{"dataset": "gratings and oriented noise at many angles and scales", "conditioning": "class", "head_dim": 32, "learning_rate": 0.0028, "beta1": 0.95, "warmup_steps": 500}
Rows from block 4 of a small class-conditioned image diffusion model, named by matrix and row number. Rows with one number belong to one neuron. Each number is 500 + 25 x the weight over its row's rms, rounded and kept within 0 to 999. All counts start at 0. Numbers have three digits each.
After each neuron's rows are labels from the 100 images, of 14976 (inputs lightly noised), where the neuron reaches its highest value: "colour at peak" is the nearest of a few named colours to the mean colour under the peak; "top examples" is what is common among them. Only what is clearly more common there than usual is listed. The data: gratings and oriented noise at many angles and scales.
# fc1: MLP up (model.blocks.4.mlp.fc1.weight, 768x192), inputs 0-63
# fc2: MLP down (model.blocks.4.mlp.fc2.weight, 192x768, transposed), outputs 0-63

fc1.351:519505534515501574502524481481533523520474505479510519481541503542516516531476507467522529500481478464506475501464503496515535485483541469481485509481492524510510493456473511484501486504480491
fc2.351:516516462471496474529495522545527468479495515494490498543510495517467477518558489534473530487521508520495512471486549529476456483497498494457532485514528512530480492520486491445521455528531536
colour at peak: grey
top examples: low contrast; windowed patch; stripes at 0 degrees; scale: very fine

fc1.96:497550479484466504518496506468484532520455480463499474526500494498528554424546528482520547532489492488469502490526497510506515487507506497491475520477483461519507452531483504482472534490461499
fc2.96:569529516466521477486503457518506499481486490488458523516491493489520460510486509482480468463524489517527528503485505476509497477432512501533519514520513548494486567494538476493482448528501498
colour at peak: pink
top examples: filtered noise; very fine; stripes at 0 degrees

fc1.596:520532485508492471488500502475501535467483490490502503499533506563492530477521486529524521513512527509504482532512490503529483536550530511513529502505485500496527487503490513510477469514489531
fc2.596:481488487502480506528497469466505461530535516506494523522491465507488479493531512460507515472515463512509510499529480485509493481489497525495469513501471469486561458473550512484494444468462496
colour at peak: grey
top examples: coloured; low contrast; windowed patch; stripes at 90 degrees

fc1.704:489486475527499490556449522553436492490466533475487511518469507491496500524501537478489488502493484489482495508483474500448540453478554530460482464497506542502464459502533520512507526475508511
fc2.704:456457453523518526521521530526471511507455503512495526490508487504464467536462506484491511502507504503552502507504498456487527510489422473501505514490498498542481501524538474503530505488481517
colour at peak: green
top examples: noisy; coloured; dashes

fc1.550:481546534562477496519465502456493488526497483468495525465540502522524533510527480486511486511506504498444486508489520494508472497499500462504514506463528519516474543453532471534506496473526478
fc2.550:503510469482529508515488506489481509529524536520521494515497532511501492504532472502470499529495482441480507546516494512523484494481477484520500528524534569485522477475487497500466495502490459
colour at peak: cyan
top examples: filtered noise; coloured

fc1.384:454504459487526503549514503499476531496547496452450499476514493437451458484448476532501478479505505527506510521467506526528528542530497499492516505476508505514532469496503473500509495521489491
fc2.384:502490486489537496499514501536521541525507502491540459517530477498494506514473501516495485522541498451495480513496526506536515541494560520458514531501515439486439487509491483515525447476457558
colour at peak: purple
top examples: noisy; coloured; dashes

fc1.284:494519478486551538480513430524441526519466497455505504508547486565487503514496477527504532482533496521531476490504547512463505493512497533490472500509502526491499463497491504454531511508455480
fc2.284:484510513505458495496489516524478512487531516534466497472483494508541510463492467504515501468487514500486544492485484489497480535479484454475531513487542531478478507546481474520495505500469501
colour at peak: orange
top examples: coloured; sawtooth grating; stripes at 0 degrees

fc1.66:493518508482498488496524489515519504552511529504521527474492473502506480503533480544521484532475491496467519524503529525512548517490525480484546499502482488468481485498512492464510510469472476
fc2.66:538524470514537500490504480481487496509500445524459560533457489490539471487488495469453482476493464513518536506461501497532512491462473483509495535509507500505476529519517473513469483536486535
colour at peak: white; pink
top examples: noisy; square grating

fc1.523:526531488469459469505498508540498509523550534481446487496489480510575508491512464454490479517530477480474506496533530489538503517495489508504507499540488483498482515512492550477530483500455513
fc2.523:498537510517526523499511508530502519502447517520480517479531512464480471517517457496483495485508507509538511483489519460479503536476475503509464503495446486509454491488501476469489534557496497
colour at peak: green
top examples: coloured; dashes; very fine

fc1.131:481482499505510488514498498498475493530521540501528538485486491522519499561488492477419489465470499504494503512493540525511482507519508462522470471462522497483528499490527526509507496482492476
fc2.131:510491514454516493482500472559514487468514483520488474508502474525482504481493460465514489508529488491515490490494480539520538457465480497492531534530479526493469513512516449515518482497505545
colour at peak: white; pink
top examples: noisy; very fine; square grating

fc1.352:492452484465488519461483507555464534486486511471471499493507502488446524497499461486488500501442458509524520503500523494484522491492489463418479509478527513533514512548540514487443516518515496
fc2.352:500510475489507511490512505521536516476517458517506545502489506481487448479510509441498515470491493467524496523490524457483472477492524529521552534520503491540522508498473533502516498468458517
colour at peak: green
top examples: coloured; noisy

fc1.376:495513511458490499535524499528437495529545510502494516506485482517516482475528500497486493471493522521497455479541541522478536528462494486522519491501522486521506500515524491500517455528503496
fc2.376:493509497514454485524511538493497505471519481476488467479515501452444476463486480490534513471461490478532513499482474486494491491489489553450531492538464451531504493531513474484498507477488530
colour at peak: purple
top examples: coloured; noisy; dashes; very fine

fc1.614:522453494510500504499518536524467603516509518430499474510519500489514488488492502541500482555533482534522499496494490511472520490505502507496500496500502517505499465500491511484504498519497532
fc2.614:514461517529501503517477494500482501484511469535505513512426513504474502512482500446515515493449490468522489515535511512509497476487458503422490514468471502547500503498523496509526527474514444
colour at peak: green
top examples: noisy; coloured

fc1.258:504562467497473477496509504496507465540480490510497528486488468489542479486453490492491518510512474475518521517493532552546554499502499455501514479543489497458490483513465497509498508455501520
fc2.258:496448514518494501508504503462490495517512541558503468521470522474464542489464512518499526506490508479514503472491440504529497490476515515525502516505506506453490510544502425501473535518510524
colour at peak: white; pink
top examples: noisy; square grating

fc1.138:516497491500517460485550490509495478533512519491534504509511479528524507498498510479498485519451519527509519461504535497500500503493485446491529512514545533476464534488504513484491505487461491
fc2.138:522528491524505451507525493466494555506538509489482454507483519496467537496507449471495521485505477520492564460512519485536483489490517469470516473466499543481525490512463521510449506479498471
colour at peak: purple; pink
top examples: coloured; dashes; very fine

fc1.198:500540570476503516514508474474487493524515491479432527503512505519532529507542485457476522514498522466529514487483514521512474527475482487517499516473513539528489451477537447522493503482521484
fc2.198:501482460520466517452509530503514486495479528538516468497499455510478483535470501505484468501517513506477508498514502455511491506528500512428503497485492496491538520530485512552564487488474533
colour at peak: cyan
top examples: coloured; filtered noise

fc1.604:487508465482522519565470546507480552475554510447460492491538506471481477489458498522500453474563506517506525519486514549531495514489504482509510525487505520564486486482472482525469474485493460
fc2.604:490499547485518477509514515503528521515468496523490503473521485524502538488468489536516523501538499505510482477458510503472478523453534533518544508521479529438492457492528483509502466531552541
colour at peak: purple
top examples: noisy; coloured

fc1.584:481502477532516501490483450479480489466509474528481473497480497446489539504474530545494488549527527505528512466508464486478480517489526495516503490487473468497503494502509525476512514512461499
fc2.584:497538492506454492503519516513516510535487499490487508521471472557509515477536512482506480521495484503479477569507530494466505459496467463504496492520481521529461519517487511513507473520500489
colour at peak: black
top examples: noisy; dashes

fc1.145:484534489457497503461493480517460495514503503509498511454509511489447524505542480473503513502480490506508486481492525497510529495500453512476531544522503521509486483492501547497522503535478497
fc2.145:502502511524476535497538482513487504454491481489496505466537485496509499484453516497527554518526466514496517541477514469457483499468519497488528547493503493526473435491475488498522510464512501
colour at peak: purple
top examples: coloured; windowed patch

fc1.736:542517505460467555515528527476523466509520511499466499515491537502524477484481531534537458453512473472529514485517506443513513497487508538498505480504547540531535491552473456515479529526492498
fc2.736:469539506515492483529519500537496493550502494494464508473521506513500530536489534510516505496493481543496470504559476473465522506495489526474466482513472502478458531501524487512461516456554501
colour at peak: brown
top examples: sawtooth grating; very fine

fc1.649:541477520507495514486489502459486508498528531498534441491537526545527541485483464520447498514479468481507504490510482501510506508495522520500469529503548469490545489500488534449510472499490481
fc2.649:539501519515505459505453468506465512497552509506479510505522457494530541481553447491474515484507495521460516442542485497500502538507517536460491475529479529463451491529480518485510524499545492
colour at peak: black
top examples: dashes; very fine; stripes at 135 degrees

fc1.73:493517469489478449516475538495520478490521461470448511488427506475471473504521498479479446485505506517470495479570502520480494487550452506506506529485492489483489495538494508520530485503511465
fc2.73:498506505499450466492494499527497523494515474491514498546547485502481478481499476514504498476506502496489527514452517492528493490473515556478493466523528508485486478480536461488490494500526538
colour at peak: grey
top examples: low contrast; stripes at 0 degrees; filtered noise

fc1.122:453477512509483555475501453511511501511525509509509518502484500494490470469482527523496479526514505466496518498474529456498482483472522455541513457479534512490491476533476514508475494527453492
fc2.122:532519484490522468490485522499530540504505514504494461515524468512514502514461504510501492499495510547486516455517486508480501517519510502513448461516475528530504480491511490510487478523528488
colour at peak: green
top examples: coloured; dashes; noisy; very fine

fc1.360:514468501502486514499539522560413525537496522469466478480477499513475494495464508462504483487511435518527516527480548504476547523500533526503498525477509495488550464519524513503450532492512500
fc2.360:469470513478487490520485492511513549492499491533534485500491552521527530548479470524493496475505484513527515487463484511480500540482530507485529481505473481424496469504535455510537480499514535
colour at peak: green
top examples: noisy; coloured; square grating

fc1.563:455487513451486469503496510528476490511527516483519499472525483513491497518543521437539517457489509491484547486477507504494535488504488523539488546503498515515502511478570479500541492569485464
fc2.563:473473543474480494471516494483504509484483541543491452483542498487486538481486496565456510492522513522512483512493516475481536515489458571532562508490488532429454450465489449514535530498567508
colour at peak: purple
top examples: windowed patch; coloured

fc1.757:534505488502494463492480501511487497528488477474521504497516487494467519510554459532498479454498521517513492467463496475483534454496490530537467524499516437510526532451460500490527486472508525
fc2.757:528488476511492523488463543515497525500511492512439476490493478515483467533463493484537477498514510498495482482495483489503491512526499497504517487517503482546511481482496489490542525468513476
colour at peak: white; pink
top examples: filtered noise; fine; very fine

fc1.33:521490484509481540532523513518505492503509466514482481492463506496481501510492507477546506532475445504496509500538488473511493499507506517487533505482518530542561502475506515497510502463493516
fc2.33:520500503493549520515501515455525503521579521494483498447473505476507493501460506521485482513472521469538511456494478491499531501541496503540466471506489481466453506511512465516512476456541515
colour at peak: green
top examples: coloured; sawtooth grating

fc1.120:487493483512506529510523511577490503461482530491450528462472490483463467437480526462479494564497487495533534492487505496495490503501524481495538523501529516531482478480497499518507470493491494
fc2.120:508537535491470473497482476506512494522528461562486480503557480529486467495499485536469506496519461487476467508520509493472523525508529532463478504492521508474481519538572449447489522512532518
colour at peak: green
top examples: noisy; coloured; square grating; very fine

fc1.655:493447489507485497541514530496528488474481498531508498482475497514519483519466489533520496536551459520520513497489490430454539483473482486518527513526478481507454541495504476463469483516474512
fc2.655:477550544510500512516459510530562457526511531493502434524515468494482514523513509544504546473508493469516468515536525517511462505514507490456513524496490470540512484522487529495490539507502486
colour at peak: black
top examples: dashes

fc1.157:526474469511504509527477544555454546509509509446467488533475480503496501502488525501486468515529475505509518534513543539498547516513501528511505495473486466484562476474515518518491518497480539
fc2.157:497490503518506495480483444513510515503509505533550521515502488462523512477493525472498472509479481525498521492534474548503479512519514515503484484473507534537498476495483508504502441466473463
colour at peak: green
top examples: noisy; coloured

fc1.678:451479522512514476508482473452513511511501500499518476476506516477499525500502478542521519561509497474496502512498487507482474455501513470557514503505502501490479535514472523469482471535488515
fc2.678:482537456462497501467468529540498519513480516512483474511496465510509497494429482506487487496529499518513454535511501537490496536560496526549452529490463470510530497507514500500521528488477524
colour at peak: cyan
top examples: coloured; noisy; dashes

fc1.434:527509471487522460553519474497501504506527506483479525485475527509486479502524501528514481499481498519505480516530510477530477483526531493528461501499529539497458512508504514505471455529494513
fc2.434:521488507492518511461469487499505536494516516506508542527462481459488460468465478496521511477477493501497531466475481501513530489464507449557516542510505533476531507476497479450551527449509510
colour at peak: grey
top examples: windowed patch; very coarse; low contrast; angle: stripes at 90 degrees

fc1.767:494501495505457477510515524525510452534522522476523468521466494486494500543512454545512520493455511475495509543475468531512466519492530418476514502510489502488475511463519512487514486507491459
fc2.767:485492472541559493488519499470446525497520538512506559513451528533521470507512493502464499487496504474537516465538497498504515512526466472473502523510525511511490478537463523482475513446513520
colour at peak: white
top examples: noisy; square grating

fc1.452:520499513529509556519551508496464532479468480491509494468526491521551506499523531489482546522489521479509485528479469537493523498485529480487473503489496514504481523516494491542506498499520516
fc2.452:504490527499515466481455460497523462481525514502491498485504463531507534494450519518503494445467441522490495462455559486502507505535516468523560515497527483509531494453448510433478475529494493
colour at peak: grey
top examples: low contrast; stripes at 0 degrees; noisy; windowed patch

fc1.731:486512489540559526500504500546499514534518453486489492534484479503489503521532471521499520545500532522476512527504528484482487503530468517525480520483507519501511520483544497514512497513495532
fc2.731:521520506492476491541481512547522449497491516503520471497530519520484518496500573518523468460484455475502458519467524483522524478452512502478519516517492514521490507511514465493456510507489475
colour at peak: white; pink
top examples: very coarse; sawtooth grating

fc1.363:459536517496475567509471436489477505470525478483515502509500505529481480519518513515548502500508499499534504521519503487503527466514531470512462495507534524441512516499515512513508511522508483
fc2.363:524494517471504488518477530456503511516483502496516528540462541532538455477520520476494503524508476447536493524530485515487507506533497444480465487511510492502539536532573526478502467539524504
colour at peak: cyan
top examples: coloured; dashes; very fine

fc1.211:502470509467480530492492544577477566487499534539515518454484477478515494507489504492480465549524456510478504503501557537461468478487503494501499517516466498443470493512519539459513524487485472
fc2.211:474538493464504534512503481464511503513479498463504517470520477526477497518564484471529494507529439510473519545508475462509501509483483475526503511471547476498525525489480497539478502487457484
colour at peak: green
top examples: noisy; coloured; dashes; square grating

fc1.606:471517483518488493518472534506491507484477537472512514454477481482492474527466537483490493531506465509457479483479501512494487442482478513528524513507476474473457488515512474508475527531478460
fc2.606:540481493462518483505520469479489498550542503495508473504526467516515506460518466467487500518507498495523499475523508557499491523497536509499478485506494496441509488531481529496498483435531527
colour at peak: white; pink
top examples: noisy

fc1.763:552504484486510511521468454510559528517493499475485502516532483513505473514474478489488439492518500471474476479428505477449508474518511518507492510471505496493493484497463512475491516510466498
fc2.763:471482501523506510487513485489470480503467528511518466514529517503539521497554547495530564465521440499554467468477536497556532513465510481513538492522515473527492526500513501439511453515459492
colour at peak: grey
top examples: low contrast; stripes at 0 degrees; very fine; kind: sawtooth grating

fc1.422:544488503525482471543540509486500524506473483466465489512484504487529490488485511483535510510489487506516452469469505504552511498477451513491495497483485500518499526460478535515505515515464531
fc2.422:464510520476507507509497518613506498495492562486478460499533480510507518454511511500509509489484506479480517492483523507514481497514507520481520462500499525481504496497514498495491484521496485
colour at peak: brown
top examples: sine grating

fc1.474:453526541457494504492487530456517456540526495494527504525503469533475496481534498499506530528485527477463529494475484470489498497504515508505498521514506523474465538521494489498510492477512460
fc2.474:459484524472469519491493503498506536499500511505485497512541492480490534498466449496477501499538487536517502494496523534494498463514463499499513573512517531513501501500476496506499518531495508
colour at peak: cyan
top examples: coloured; filtered noise; very fine

fc1.473:483493494525478498491523499488488531518506516526492550500462498500502492504517495537474520542490580504508513513489479505493412481557550485502506511500507492546457559505501485520482473508488532
fc2.473:489552420504472525486503472504477470488481478492485490454512518491491491495518448449503468520479517502492555509465515487517534487526484505469498494536475515549514493533522495479484487486474475
colour at peak: grey
top examples: stripes at 90 degrees; low contrast; windowed patch; scale: very coarse

fc1.532:504560526483482487535477520495497492545501525493489524488465496481538482514550489497511497508479487458443483528492531508543477514479513484510570547457472540528495556489549520482511490514535513
fc2.532:500511499524499497518509505487490502495460521472477540496496466554478551503504513454484518538516527501486486475512513472493516505511472546565497496491490461496493506502510504537471489460534451
colour at peak: cyan
top examples: filtered noise; coloured

fc1.389:495493514455504518510458505512484495507530544489471508507484503521536518459493480503500458495549539477463480489523537452521521515505477480502496517502540473506515502518506495519534489542526482
fc2.389:515490534515511506508490489541533516504487470514511488516520504476446511502503484488519504489472490518566517503469526476518491507488537545516534474501500462501540488476532503493516506469527542
colour at peak: purple
top examples: coloured; very fine; dashes

fc1.106:447515476453508527514497526502514502493500516473525502496493478511498516509495505474531544505487522489503481454496526489506495475513485498546507487502487477478525459531476505504499489508446469
fc2.106:480470484515503502541466558470475524514534495500509480509508473509490508481491489504496520500529512543488474447482486503487499496482518482511447497506477476509476505527519524556486441487455489
colour at peak: purple
top examples: coloured; dashes; very fine

fc1.139:483464501496527519527524572544494510509553521466494510526477472478514520523492537529516519517510473517514524506476503527452469448446462498498514549467482484476464464516499507480517495513503507
fc2.139:550542536484494486477459458501541460501531482476525486467535498495516502468515488460511504487456464470503462482507477509475473508499559499506498418506488561485506506485502525446491515513497498
colour at peak: cyan; purple
top examples: noisy; coloured; square grating

fc1.490:494536529513429441538497497498490481507522481487486522482480522532493552531519465468521509512526492482478464504500538529461511504520458457494509545475494488537470488486519509481502488480506506
fc2.490:483463478513521541485498511512496476519501479515523460515496492440490488481511467530472490498466462484495512509516485532498478495530532457469469506531516543478494478475449511504477513498468513
colour at peak: green
top examples: filtered noise; coloured

fc1.501:523490480447534516499497484508538500505523473480550507527490496482484513493518434543501487466567497489525524527533500544517545559488485498466498514506472498491500531488499508500492484453505516
fc2.501:522493502522484450520463525480502499502486493498499543438457534490547503514491509471478506510518498504465527497501483477476467487508498484492478503530501507467547449492535535511500499497542480
colour at peak: grey
top examples: very fine; low contrast; stripes at 45 degrees

fc1.445:496516490485515496517527469506497498484512474451465508467499499523511462513470468511491492504515536471497513502494509501527493496541490552499447511521514465499499472458490538473454481532531488
fc2.445:504471523502491535493551463529537459527518530546503446494541481521497534510464521511503463493488519502476523488505503511491477494468523558521526500455510483480455490499539467516505509487549504
colour at peak: cyan; yellow
top examples: coloured; noisy

fc1.208:516486491504516473473471509516517514539532467474518521458530466485460497485495529495432496486517514468522474519535512504460502467470532437505482531502499470464518464519458474471504450515535542
fc2.208:478497512534517527516492499457453493461494543505475501478468503539522468545474501519511477506451504488454530469512476506530518534510477496557508479488521506488484522515519515491466508496495436
colour at peak: white
top examples: noisy; stripes at 0 degrees

fc1.748:502524512529558492481529489515501509502491525506501505443510525513503525490532504528519485550483498469499510550486540483448504497505517476545480503456521510516514577543529501483545514504482490
fc2.748:519507490544507494482491509516488481515538498487478460457482473533522503503491504524535524498500521515473497528519478443495511518506515508473453473496476502474540508520480495493483475487497488
colour at peak: white
top examples: sine grating; very coarse

fc1.652:499506479527467484537537484476522527449493484497481481462532489497414549495503523497491555461506485515518524486479495484532520504469513556492479484500496433499491502502462488484503510525492476
fc2.652:486499491444518496472480539527495495543471538454488522522507470521541463492467461461512478505476485494482525469500518476453497518515468515500528482508488465506536491510507522505521473509505467
colour at peak: white
top examples: noisy; dashes

fc1.57:468531514549531507500467480471519468500487506530523514508470477493505489499543541517536500486475466500492490516475547534548491507528542505497465521499505506517512473484527536495507472483482533
fc2.57:499489507458537481493520465502500476490520531511552489489526477476530530503456496512526502506458514488513505493520498497523505462469530512498457460533481521472453475501495451508488465473524516
colour at peak: grey
top examples: windowed patch

fc1.744:467515444516519500510481500519473519492528547475500518561497489485531474500492524486482502462527514542499491478489522513499519514557501502524561522496486464549534490479504470548515511447478511
fc2.744:500501488496504507477514497452470522486499532529499519463440504505501481467513520467491521499521520483486492500522499522493505505508504481491445516494480555490535495510467521464470512549529489
colour at peak: purple; brown
top examples: noisy; coloured

fc1.163:518457499517510469520540474504497540508521533490478525531508479456511494491464509502511511492524463508451565554501504537458462469447480522492507465507482532445495481495511525507501495530548513
fc2.163:512526495495468498472478518527529512481555491548529473516518502494504488505524553528508454540525505482523480499502513429484484500511516512493512500521484507552487518549536477465517508506496491
colour at peak: white
top examples: noisy; square grating

fc1.675:482518507523486573480536503502480502520501512486523496493551502542514539489492487458514546497532555512502498515503497502514515487460530524486490515532483521544511510474511503465523477494505535
fc2.675:493467549482472477537523485491545506495510501563505490514568487569482525508487511506515480450510499505487481519481506487483496558499464514481471483496509483405490459516527482522479492495522541
colour at peak: pink
top examples: very fine; sawtooth grating

fc1.357:488484553525499487529494477462478524484519492500527498512508496484529498492474536501480468518497490499533498486520539482478498470536497470490500512489457478506504484515469498486485505483518514
fc2.357:520495492516490495490535521515529475486459513470485507520481513518491504513501423525508521471482494497490486455551462558503519510502506508544486507478511480493540499480502498488516488480444518
colour at peak: purple; brown
top examples: noisy; coloured; dashes

fc1.12:516523497471474476552466494530537495502516487511456525492510524526499522519501497502517503466505474493522486515493526506491493471476489514521514522503484504491482465492482496479463505489548521
fc2.12:462472494520477518488508523503549487478501465506559483516512461478494527498529525511496513519479521536474468539513506471462518530505558494487478494514457499484478494505534544504493515482478515
colour at peak: brown
top examples: filtered noise; very fine

fc1.77:500531459502465524515536494411465507510491532488487452491484516479503465497459478507491523536498484470475512508496519534548509521461494483514554473531529494516460462538517493481467524493513454
fc2.77:519457512496493483464458516535527516514505457519548486453528520464479527507510534462488492509506498554513444490515556444443460502481521497515469520503453491453501496505477525477535478512516511
colour at peak: white
top examples: noisy; square grating

fc1.412:481511487517523541537514496519487528508502508526464483469467474478493493508483544527467522506539491500487485543491527497489478482525499520497508495509502464470502467458491498483484516515510498
fc2.412:523589498493501484497479522469503506497520506474502498495492518537470519477507502451506554496516497477498506494513501528516483540477565500448490555493492555499494481506499483466472514488570494
colour at peak: white
top examples: noisy; coloured; square grating

fc1.242:520475430534498510496555531531501488499463477487506494505501498454506473507535500506491490487496461497493468509517493534502509471477506510465522507502487448505477524508471517548515553502461504
fc2.242:465506507493564530487498491547491508523483533522483472532527486519473517523513455488537523519522546514532459481515500457498485473534528519515425472502494524481536522472533479466476499514485494
colour at peak: grey
top examples: low contrast; windowed patch; very fine; angle: stripes at 150 degrees